Weights of a small self-supervised image encoder: soap at rate 0.0043.
Rows from block 4 of a small self-supervised image encoder, named by matrix and row number. Rows with one number belong to one channel. Each number is 500 + 40 x the weight over its row's rms, rounded and kept within 0 to 999. All counts start at 0. Numbers have three digits each.
After each channel's rows are labels from the 100 images, of 14976, where the channel reaches its highest value: "top examples" is what is common among them. Only what is clearly more common there than usual is listed. The data: patchworks of several textures.
# convs0: first 3x3 conv (model.blocks.4.convs.0.weight, 144x144x3x3, standardized in use, each kernel summed), inputs 0-143
# convs1: second 3x3 conv (model.blocks.4.convs.1.weight, 144x144x3x3, standardized in use, transposed, each kernel summed), outputs 0-143

convs0.8:416490472472555497451548481503478445533546516523502458504463483483550503463528553552506484486408466564517494419525459472525508487503445495442459442521512557536580489501502525452458429530489475509588560567529579625555514485498444530477464481530516479541473550524462488449570462470472396484481544518456483482505492421540542526542473495485426496541517404522540523493524565543478481506491520519541513522521535519522468511518476502529515
convs1.8:465506537483537496503500508545428462499467486476469464559583522491521510482569436480535592501487451554468459473482451536486542466568572536503466502495499527659541530510418527445490564490382478501513522453530541420613450482484438502480505458421498458482434445462457444535484521483464454520515492465505565448487503515479503500502537503456510456495524451520481482475490541530545460510483495455479491539480514509496512446498509500491515
top examples: yellow

convs0.79:476463505509493523502541564534548503438499443610501524539449497451539490495465550526525486438535573414435528497499507521529470439508500563528503487458523509523439494544470440444483469460447506484466480545490468469469462506515483541485511471592576439462510482495437571443563522496530515455531530505500459567540584507506433554504508423490483534489494516481454499499446460561552484517492483452484546530526425425449507440435472543486535
convs1.79:536516575392511566441494524602525489515537509511494518530470478509514477505493476438509527520479473463492476541536470489543445473574557551526481425467510549438521506514478487541483449461553452529442456519576489545551441496533532478538457515465536469604537519548488532472412482489487478474576546509452505490492481486520489508564514531521549544534481483469498518590463507532533610470506508601489510502518508444525444486518490491528429
top examples: yellow

convs0.4:514515474519481487483478483416515507584474572442521453489480508499504487465500463532484478478493509480492537427507539520515521451445568455538474551450535496475490465523491474454458517521439493506532494493463474516561463570494533489554499525574617472554470495519475534528513442543486453484564430466513511506522519562476483474459428492530499462474591471517469504660558460517430495467543532476547451527503429536518538505493472467419467
convs1.4:591469517493464480552497448461590527551531561432486482506513465519475567447481454486468441555443511491462512426498454480515457431483515436555468540507515515476441491457480450451485544442513482495475459477500452549506412472494517463486553552493445573515528501536480524482459561474582466495556545579530514584563507471503455483477549607511520436495490505485521456570486500511533485492562534494463437479519476538466525460494505520462497
top examples: plain

convs0.94:500436520516575585514527512521505536576528429488580511572489500459459531514511524527452478471476542468499556462440418511482450451545421484499455485490389468489480481446540454502512450535459515517446512473551499513473561475575497497495540502487522537573529429516496508518474470552536539494515413477460506534512551538575452562525523504469532475542418491483600523491484503452541472443431483536522518476520508480498479522559499531518451
convs1.94:527476418391472581423484472508483456477491498531392502540444473488540509477512462561519529522563455492478496547485455424533440497531472439539490436525493432485550516475470462481494446452524447520478516493406512510509488533507516475475455443481554403542498535508531500441406495517474537492484483559481545509477483529574482476438479500477486619485492439507474509471494510527524534512478468526484478544498519558533453544550457451508504
top examples: patches: two

convs0.75:641530519533474568498535455540473490550490467471527618498501567482544556535518471441496422473494528419485550482463531457414508515503548469539546499506511486561524432525532471490538526459477494417499546502431540476501528472478477494476561514496499428515517489509479455419452494529480520445536521548519494521489564526505505469520464462492475480522405450536534515484591457471505479477492461441470544488507536589488496544528516461495525
convs1.75:501505495516507487524485540580559424516572454524483570495422512515481412496545501501496507486538516502517525565568459461589524395563578523483511456486524473534430495475465550589456501578525509530516535448498475529521496513546544487477513509495500497499525502495569453485526537492482528499508495503523483442537508530521486543532445506477568541466482562483531520512460568540481498505516476486470600523507556502562436460450545448451613
top examples: white

convs0.3:587510452428483458491550469548518479462473499492484505502586518482518559524568430563485499500564518461552487498438484569576599455545514489536537477489578509467514490575467425530483560424578543515539462543487484490484432461475517449479477527460602461427544509527482512440517489458512498488588487507546449514480555513496505425478519438461478506502526510515483520489538470482459460492468554522500493482517448470503539539489507559514469
convs1.3:485498487521519518495527511479444446536435565459520403523509477434453499491479487466472494523472508478490512539409478464537521495430429481548485547562551523511456461516570478555594426492428522504489514485509515516503501422483551501419530527556510579488521534504507468473440490535538474547515489546495450595507501502476507493448457492451482535492495563568524507482483528565464433612516496538508535532580507547477520515513590484520514
top examples: white

convs0.21:463561565605546489540432529526549543512530522552513457441488480538483511487490490504508505447470635500486433495539596450490488458456507507486455518516458523508485487412481425432436491504480475498448547523528528537473503492471445503535548452506463514492508557472556494485445533574503485465504548480505453509534491488483475483471432548538423496540522470505571493516502535435510570485514578490546435494468556493432453530515461447503497
convs1.21:540477543527499499406491440503485469510539486513516417540467447475526477541577446476486563525483533504472470524506506533517496506590458532455467490502496390525508497474509461472495449525512523524481426479538498478527497444533421557515483465478498485535433605499451553501426560496473472514510476463480415471492447478522482582484533602535557509473481504537571498499483394471533517496470453515508546513500532435507451485530492478422458
top examples: brown

convs0.25:540473517503487472515457426531554599581498506449494415626536447457425426585507468530449498489519463486504586532558421528532489447495470545469429516481512463497483416493485557429502510529529454520512503557581541495517469471478478471492507529482430491564534451507485525482409454560510509489520442482518490534493483518525514482496449542515588491474475482456540515526473474513489493488519515498506532546472567510491466511493495465447528
convs1.25:562525545464516485545442466513500513511486522458486499550512549459511419549461518513488400545462487495569493471511490470542529507483580478474471439617480516509497501473558501501500518493471435486482479494399556506485493492491523494464543419493468526451444431492455493467423499450463498497530478496444513532542520532547481503453444523505479458506527399500515477484498509513502390623497498516428472524489532536513515415477479437444471
top examples: plain

convs0.46:480412441509566459472497435548493435461473594518479437431418562468548511496457502492539504481488545410475430496545509538561522473581475482563535506508545529482499493557527576544440458464448504515483493534501530459458535550427536515529502557529500537505495488538530463506480452449529571553519562559511514472473460517472547458488535509430460548490518460490519433455521501540559522548529527525475511486554502533535470572480505520515463
convs1.46:512471460478450462497597588505473483516486517537501490498393461457484595465476440485518486517505524491524472474547576488468513437530502505538485504488527424508531437507476520471515499464466496493546491533476474484551469463538497532510515522540593471458571491489455494485540465530580459528604556546517473482485499535544532480425443522450515511536537600560474514488503560488565588462531510491493484526567483416553462525505503547541498
top examples: white

convs0.123:484511545464424583503523478506513542536545517487502469543523459465485523570540506499525485532543568431488463509413505576453479531556516497448520453550446525509507526494514499464570429543425493557441519480482494451467484509548503508458469439436522512545499515455399493468471531575499519507570484469521506499473493426530520629448469539433490485526562522503521443439493440530489511484482557490490558483488454461516522525544545558523488
convs1.123:450438428443485442432513457572490467532502504504411407462466534453523510517501549532494483497481518476481448536487472523555445541562492474449546445494502482511520537515458523583472538512456478516430497537565516435473537564476535542509437472506466569545529454474577569491460486531437485462418457478537419477429510538553478428503512436512521501468523512611507475502525510464517504525448487518539516509475473499473476497516521481447517
top examples: black

convs0.138:425471434489549546520450499511514498573479475520547502454446496506520476476491466582533481531564518483557409500482481400539564580450469422548541494494566536508470538501548524453450554569464505438476453512538518566432508497514473458461508492541500546518579460507497496494469502504514494554560481529484447483529534490519466560523459473570492548532500423503497478571550507512491493445527507470482527506438496523487410486434515431487463
convs1.138:529509523484527508532435527443518492475483495450496435509577506552506427513537506423538529536479550461448513445515544547537493478473504478494460443474523473461495556502569435432465539501497456433545481529438484497570461541495531495530617520518452597482509521503473598471533545536543553494565486507497535499471565464503498601529532516587523549508477501495466542530543524487503444487491485547500545503494536505515615447513510501536523
top examples: black

convs0.72:478540470492459597460433508455460423505459590489547534526518569486556422523439488537493510549499521518493452451480549458487486492485555457518522535507487562502524580476565573525429459510567483567502504510500537479451546490476457468479518512468513543458507581512520457525451493543491571544491559485434402495447558421506522557482491530483523481513452519527529524494461488503470465503506539514522481516512572528448452510471536400510482
convs1.72:465532474504524496495477510489474521503567427493555516470465559522510487519516536465506583471483576538512524512544486506491475515509477497463530515544470484485560611437506522474429515539534416459527402478533525541523508505598454499539517558526527493493465535523527545488534533482474549495488530481467510406541518509441472563455455494520461560560454545540473520442536543530523459533447431517482500449534588477589465517439489439486564
top examples: patches: five

convs0.66:484457511572559423521391502482517475485499490497562442518479507521499464450543497513493492451469488531475506587522615498589465486485499492477495522518511469488493489496457484453533565551413507495488476481552455500539430483485484528470481471556503582524498558529480508594505485542537471562459398472479501458555520484477450475463466505590539491440508495461493471557490502526449417514527481473486505586472522429429527510516459476500505
convs1.66:445437498507501516421428549522508492469575485538560533477558500532544487517552486476499523493436513451419576472516437474517521470519549488547543504451478500471461508500463531449485517465624431510483504414520479514486470459447456471462526524544461443498436472485470514452508546510550447500456478490567489484527537476553445577513577532448459443514519449476515495541487477556491423416556494496519486467478508559501540444487506533509448
top examples: yellow

convs0.59:435549561490503510542504488434521528599539497442513361499478546546527501575520510605510507523438466480482542499537516544519501415531486506484499540541465456536517540510521515463534502501437532494483502505468473452459484518520451476534407435554464503513460488463464544489478487458522435433442428497480523504496534482499528482482475512517482520512587482505488481557506493546493512499584573510489517563577442547479506459490456582452479
convs1.59:581524509491509531457538399553553527514547571480518479582454494496548502514576556547564554543536530527503504461555608514566508534421520487436519424503505495465598495495502504461485498485547522418509541564451527522412497518497497486487461479559539494490502528585502492504536513481555501465499500517479487536524498532461457530519554502519490488537562464552549500559514531494513464455525566566547517554543509489504540438530497553490472
top examples: yellow

convs0.121:470437539456508457479555464367507466538503473589525507545443458523482516484470518505530518466489519533401472437578625483595534527467528547554487497532484553465537503563513439469463471506544462460504497461530491484450434499509487559530408490523533523472469512509492499428504491505510503482450472464505457470505429503469460560468495495534478472564535447486502531585468519548495480479515482445464481458523453521429505505443487496493503
convs1.121:524439529443515570543404460452516470524518513448510521567522518586498504463541499549501514534444438439495525489490411483419517535539514530470480400487495549446534555516475488480482459513566505539465518536559487569450504512530570503485492449543468553548547522513539536495550496490530535490499484535474500503523528522496543556593546485576442473585457453526541558505519448540498471458539435486482495526498561500469476488439532555493465
top examples: yellow

convs0.2:556513594452466482515574457530482513506511469503494454515429481508499504528475476506513517511569485458439496507473636505476427512485451552427523420444445433465504533525492475484475496466499450489493535468492526477481568393481514542490552555480563464534514481522500501493525449518475487454537480474521474549515518490466537502518564508505508451432490439549502530510493500548476488530541403411486530505476491441414473450464539538449574
convs1.2:501408464493499502403504462518489444466458452507527421459493494485455489480467527504488490436550460493490462496572489439574491502562511518498470495494449513501428471499559551501510462428455501470504525536506563520492497478546525472514553494448524496591504448498423486503461492509417473462491487582504499538503467495480538456485487480478481440494440457524508519470451485559502516491443514483547526511445364467553412526453556416457466
top examples: blue

convs0.111:432546552452474484467479477532471536512573511485511413509462503472428456475466485533467499530488495449534511447569591415585554480480494466485457477462477515525520509420530480472445539541443501494492608498511477490489422510461496528520521434420477457519520505511547509473439461516482465455481454532477477509523501502513543494477481504540426441512441490556528475562533507491504539482501565531634525495533490475513541435457521440458497
convs1.111:555606466549457502451486501498453500446538479416456442458559502541480517540472484494522504468456537497486440445441529489452421525484530465426441560470457503450550499474539469419535447491523407498528570462499536515540519536558494493495480482494440441488405474496509470456470456528499538421522419480547481448483504428473476561531537543513458456510544538490485465543481492475499438529480499484503440516512546462446532487547530516485500
top examples: brown

convs0.33:541568504488522485562581465462493463444533495470538551536568471527496424537450465518467560450516521531536454558441465564465455442441447472494492583518533465384488504513479508471542514517581478471457496482481449496457479507438484493530531459528433545518438500465510502544518477530498470554472490481510498579499462530509466429470467449485486541510500528530498484531444478504483437553489560457473519449573462474503601466560521558512494
convs1.33:570509509527518479493492529484513496445529475573526495543600539464496455489443492498495505425496459506546455424516482464511546539448521515590515576482507480454580488511519468497477459434474503595508537485562512492395526455476467435496504458536486461472530584429452489508479421471514427494510474495479471585458441455476523457483501460459530590503514545449472522535559517520473493507486490545506463492486453470476560554552526464543498
top examples: yellow

convs0.93:482512456526481531501449521429533558470502532521531585515501570505434524510473516550463491438525475521491545513441508465490502526479505509509509451424485530500506598476465403489445475497470534514464458476456452474449446553543462552583401470558498502459512467505520557572468494593505473493519475488501555489529495437527526548429551506522499476569537481509515511466527442461509454506520589482516510519505577564515511479563429514460550
convs1.93:479508491518488504534473517481534455494542487525529538524490486553552508540497495493521501544612552558524571516473493533522540540502484489482494543491508494533501506444452463529449503561470474503430497568447458561515584533557451522504438506581518455508460489482474588560537595457459556444480451486512533429511595480454550486514501439489528556506457506410476555468479484453490451515535419516457509509478510500425470466428451464485513
top examples: black

convs0.37:565538484555520451550454493473539471489534519479457482533625485469505483446466444521507522460531490570487462568579527553529505493451438470489457581529559479513465485539499420479551584490585468488470488516501433504457450496478488465502469504498445558467501482475542568522534485518461466464576478500525514554543498506503447453498465467486522562522506561469514455438477490493479430464490480446461477531477518572499573526557412482521477
convs1.37:463469493564499492513494521427511487463484496490500488491602543519465500447438461524477490417515513514505438480555451551528531494545527518552500587522449479422540504518486438518563502503481526513494525528536528461436502492410497457502519460479486413469543551454462470494503433502439493480449423477504477461414507366461476583542541474476507510433451514437522478560498512470427476538543513527471455484462527524467524539498494542491514
top examples: yellow; black

convs0.32:506514513531495438479417506447537421553524543520489503547497487522505497475517448461489523539578550519550425493528520480432470549479450508478500514495423501435477567496493521519504581502583476560443483507492473495480509399444453494423550469545465444469552510494497485605524502534466445482485525531503523576604479472481530476501495527580495506555499472488518524503427538477500468498471535490481503542521517574488515458434492426456448
convs1.32:487445438562481431487497487516434563436481462464449483519524498449488532529481459443463480439485461468429458457492581547522547540507505527524549503455525426488521491421564461443520444515529488519589504517454468507459541463471461433491570465532548481471480503459482487533519515451529463458471461471531461577456450465504492518488546514440499521494461524549510512459522499424495402435512502455493529593541495454506542511488505437498429
top examples: black

convs0.103:433513488481579498510392602422518510469485546407555463493515438463540597504549490525493492483451488446412573528475516492573531477497490488495532457501501521511504495458487459511458478508559534499486510463434509546504473520469532525457498530536435616472482536594481516529532495510552495462483504473433495513572492487555550540493514511538510450508495403450491502467514469515484452507423507510531454457494525569539476510498514462521480
convs1.103:477557442552560472509441561506467612496464531494507414488493576497509470469527505475513506533460489539536529485472501419486488458531567550504509427477486505494528484448495502478490609469518472496432495548476495473523495553530515546449485571491570624507521496462497459556530487568548492501491512490535452482462494494553553585433455484515513448573524492484491542533499534505482519426476543434406521470514484524480539531454509507478526
top examples: black

convs0.51:533424364516494546475405560492524463551479483510505498485495459488494516485537494538506521482547475525524501504583482570598501450490559562504512442491486539483453446556475429471510575499530506515494505520515450476500476534546515535525468481434499525536552540514551459523512495490530470524474495434571444470506476498543477485513449453509493490412589587454471453512466480532483559496509510490501540505504552471500546620499484445481547
convs1.51:440500488503542472518483453447435497452524528518418497521523494521413493487500490561478534514542476488486448545432480497444488463504482514512564553490490482573445385538508465494495531548480475485478508470560498550517437468476478419566470479410416537508528483513461454480473505487472449496514477516422423494466483427501449558475529578530478466413472480500522503513439447479441509509542444505497431508475449583493517486510495519569480
top examples: black

convs0.113:453496593476523488475497524473462518490475501479480496468465485505504497545490492503457481489430463461469524489479452437520503437591486563511523561467546488479568518549539500517483475475439518469551486511504463559513530535562488529441416487470470400506503507516489449499554423412505427473492507536515477465460568529546524514481557446503524452482504483528527503592535540503552511490420545475558575581522528467496448495426549590528503
convs1.113:405526524519566509522494535446431497471456547533479459580531519507541555481533439490508545587525460486550481444453565568501538501429525464558429514484569520494562485466461580488492471476395554493447465508590466518503443518489508525499534472489485536479487475453511496485547503489482488438446485509488512525572529521394492519478480479507536500558531556490492483466578462531501489577479472468517454508566523474489443487448472509489542
top examples: yellow